From a checkpoint of a small spectrogram enhancement model: widths [64, 128, 128], 50.5 epochs.
Rows from block 3 of a small spectrogram enhancement model, named by matrix and row number. Rows with one number belong to one channel. Each number is 200 + 20 x the weight over its row's rms, rounded and kept within 0 to 999. All counts start at 0.
Before each channel's rows are labels from the 100 clips, of 14976, where the channel reaches its highest value: "responds to" is what is common among them. Only what is clearly more common there than usual is listed. The data: simulated sounds of rotating machines with and without faults.
# convs0: first 3x3 conv (model.enc.1.1.convs.0.weight, 128x128x3x3, each kernel summed), inputs 64-127
# convs1: second 3x3 conv (model.enc.1.1.convs.1.weight, 128x128x3x3, transposed, each kernel summed), outputs 64-127

responds to: clipping; text has "clipped"
convs0.98,190,203,188,226,176,202,205,191,180,214,195,168,191,191,185,201,184,177,192,215,180,170,215,173,212,183,194,208,189,180,167,205,215,186,214,185,184,220,195,178,208,232,197,202,186,186,228,182,167,246,258,160,232,153,215,195,197,168,184,217,187,227,200,185
convs1.98,182,215,204,233,183,204,194,206,200,193,182,195,207,192,199,198,244,217,198,197,226,149,181,181,236,207,216,176,202,205,235,193,201,197,205,223,218,174,215,221,189,213,198,189,193,180,216,226,202,212,211,219,191,221,198,196,214,215,197,198,214,153,190,215

responds to: speed: fast; clipping; text has "clipped"; compressor
convs0.15,178,260,203,183,166,214,231,208,192,177,214,189,201,213,217,135,166,194,221,194,177,208,173,206,203,184,201,245,215,221,182,188,228,178,206,211,168,187,209,176,234,198,208,177,186,205,240,208,200,197,203,193,198,225,223,195,195,215,204,183,196,136,216,180
convs1.15,198,174,179,235,176,183,198,187,200,222,226,227,195,140,155,226,202,195,188,206,197,245,203,178,219,205,178,164,210,219,196,189,179,196,191,218,216,193,204,194,184,198,179,204,201,191,226,199,191,212,199,223,196,207,148,195,209,190,205,214,215,205,209,221

responds to: reverberation; text has "room"; text has "reverberant"; clipping
convs0.116,185,202,190,223,202,175,191,218,210,197,206,200,228,186,156,255,231,192,187,214,203,210,183,186,208,225,216,171,198,190,211,182,186,177,148,195,202,214,208,188,193,196,161,198,217,198,210,203,185,189,206,207,177,212,187,182,189,184,181,199,178,205,190,187
convs1.116,177,188,188,200,192,182,223,224,211,186,188,215,165,234,214,181,173,182,170,229,195,233,185,199,199,210,180,190,181,221,199,153,184,226,181,205,192,218,181,200,181,196,206,167,199,232,220,211,198,180,189,198,203,223,146,184,191,207,198,201,196,215,177,214

responds to: clipping; text has "clipped"; electric motor
convs0.126,208,208,214,191,171,222,208,196,206,181,198,223,158,187,203,214,202,215,180,219,183,188,204,169,183,210,217,202,246,205,241,242,191,183,196,210,238,206,195,175,177,173,197,169,208,195,201,225,217,197,196,198,225,211,192,226,191,198,230,180,208,182,209,199
convs1.126,251,209,195,161,184,193,216,183,204,259,177,237,191,185,194,214,201,227,220,193,202,207,210,245,181,217,186,197,184,190,215,202,199,222,203,183,220,225,205,200,198,183,201,181,214,217,169,198,216,198,210,219,238,237,188,195,203,201,226,227,198,206,221,209

responds to: clipping; text has "clipped"; conveyor
convs0.41,191,190,184,161,199,189,255,220,227,211,177,205,200,180,227,176,199,195,216,185,221,205,182,185,185,193,180,171,211,205,195,248,191,225,193,235,211,182,201,226,217,166,201,207,243,203,205,177,155,195,211,183,193,192,201,227,201,193,220,214,175,207,199,183
convs1.41,194,206,225,204,192,239,194,181,191,182,183,207,206,232,153,221,186,198,209,181,219,149,203,189,154,177,202,190,190,177,171,152,222,178,208,205,217,223,215,196,183,191,225,217,155,191,203,206,223,206,203,198,167,214,201,198,183,214,187,178,203,228,189,206

responds to: speed: slow; clipping; text has "clipped"; compressor
convs0.43,198,222,190,237,158,184,205,192,165,204,202,153,193,193,191,159,188,205,209,177,198,177,192,206,219,192,202,191,193,185,206,203,206,200,202,175,172,192,179,193,199,220,209,198,211,196,186,198,165,296,226,178,206,190,244,190,214,183,197,188,207,196,212,187
convs1.43,189,248,202,219,190,185,189,200,199,190,202,211,199,191,203,197,229,188,188,195,203,178,196,199,215,182,200,174,215,207,211,187,209,224,204,224,217,169,216,198,222,204,204,189,202,187,235,210,197,248,204,219,207,207,189,201,204,207,189,220,197,154,167,203

responds to: reverberation; text has "room"; text has "reverberant"; clipping
convs0.34,222,213,179,207,178,203,210,218,183,146,185,199,181,200,203,195,226,203,194,201,224,193,213,171,200,213,184,180,199,174,214,222,214,164,164,180,213,220,208,191,211,176,232,224,207,198,195,206,191,233,199,215,223,165,190,175,217,166,184,179,195,164,209,219
convs1.34,211,183,209,206,205,192,200,210,207,217,167,171,216,192,211,191,214,237,160,185,204,216,172,188,199,218,234,192,202,196,204,191,172,213,162,196,215,210,164,225,151,219,134,212,203,167,221,204,193,190,224,198,202,210,168,213,156,202,208,168,215,211,208,208

responds to: speed: fast; compressor; clipping; text has "clipped"
convs0.52,218,266,200,185,164,205,203,192,202,186,209,226,177,212,175,210,195,191,207,237,178,220,178,203,219,217,148,205,200,200,174,245,199,182,197,191,196,210,214,198,228,176,227,174,215,206,214,195,203,187,225,200,223,224,222,218,199,196,191,193,199,248,237,221
convs1.52,201,224,207,201,183,171,196,221,201,222,202,191,213,160,186,208,140,217,208,231,214,281,202,187,205,194,190,182,196,178,179,172,177,219,180,216,242,174,192,196,189,206,201,197,170,184,208,187,175,220,193,202,192,201,162,197,187,183,194,206,194,140,249,174

responds to: clipping; text has "clipped"; compressor
convs0.42,208,106,193,198,219,202,164,210,213,178,206,183,167,189,205,262,235,202,211,156,189,205,197,227,206,213,272,219,181,179,207,223,207,198,197,208,180,186,209,222,200,197,204,198,211,192,191,202,193,197,233,212,202,208,169,201,209,203,211,188,213,185,214,188
convs1.42,241,214,195,173,179,164,182,222,204,205,212,198,204,146,214,202,177,188,196,217,224,236,187,175,176,192,160,171,228,249,209,171,203,191,194,219,188,188,219,215,197,180,199,187,202,197,232,204,189,211,165,181,222,186,162,199,188,170,182,194,184,172,158,198

responds to: clipping; text has "clipped"; turbine; gearbox
convs0.123,146,208,194,214,213,218,179,187,229,214,181,186,175,213,196,199,209,191,158,226,182,207,192,254,216,180,159,189,196,198,171,210,181,219,180,269,196,197,183,187,192,186,194,206,207,199,202,225,175,185,185,218,204,177,220,202,176,243,189,208,197,199,203,186
convs1.123,244,212,186,172,192,195,216,193,169,240,220,218,191,189,227,177,201,206,229,156,202,192,214,197,200,192,178,188,177,217,198,156,223,175,201,205,166,203,197,220,201,230,185,207,198,193,221,181,188,195,205,190,195,190,187,214,205,182,219,216,157,219,125,182

responds to: clipping; text has "clipped"; electric motor
convs0.120,261,198,218,252,249,187,184,182,170,217,200,230,163,217,183,202,223,200,201,207,164,190,202,216,206,214,220,225,199,187,225,183,212,188,213,217,199,203,215,188,181,159,229,241,162,208,175,167,211,221,202,202,192,194,210,183,193,192,196,179,191,180,219,167
convs1.120,194,192,203,211,181,194,202,212,212,171,220,182,218,207,209,196,232,236,205,195,234,174,191,225,208,215,192,167,202,187,170,195,201,213,207,177,209,174,225,195,215,214,193,225,216,167,179,212,190,213,208,202,189,194,236,214,189,173,206,203,215,232,224,186

responds to: clipping; text has "clipped"; compressor
convs0.86,213,196,178,222,203,195,201,158,191,215,234,203,225,217,215,148,228,216,240,222,174,208,178,196,185,187,212,213,195,203,224,221,204,192,199,196,204,212,215,186,194,203,208,194,204,212,197,200,226,174,178,193,162,202,192,190,214,236,201,184,209,147,188,220
convs1.86,235,204,208,175,194,191,201,220,220,168,170,211,202,193,171,232,195,197,213,195,198,202,166,202,225,201,189,176,193,185,157,176,194,232,213,206,200,189,182,156,186,210,225,232,168,235,120,191,210,216,183,194,199,193,208,218,201,150,218,188,210,234,169,199

responds to: clipping; text has "clipped"
convs0.45,234,175,162,161,212,197,175,184,221,229,225,193,173,161,203,192,214,202,202,191,176,218,169,201,201,231,182,208,218,210,178,186,168,177,200,177,174,214,208,209,176,188,212,209,193,181,207,242,211,204,186,183,197,223,215,220,214,239,181,167,210,203,222,178
convs1.45,151,216,225,200,198,184,171,196,205,194,232,217,229,228,185,192,195,222,193,216,181,182,202,172,223,187,212,201,172,186,173,197,206,173,182,224,195,181,153,200,198,213,165,211,239,207,211,184,174,209,196,171,221,200,176,182,163,163,193,211,205,216,193,209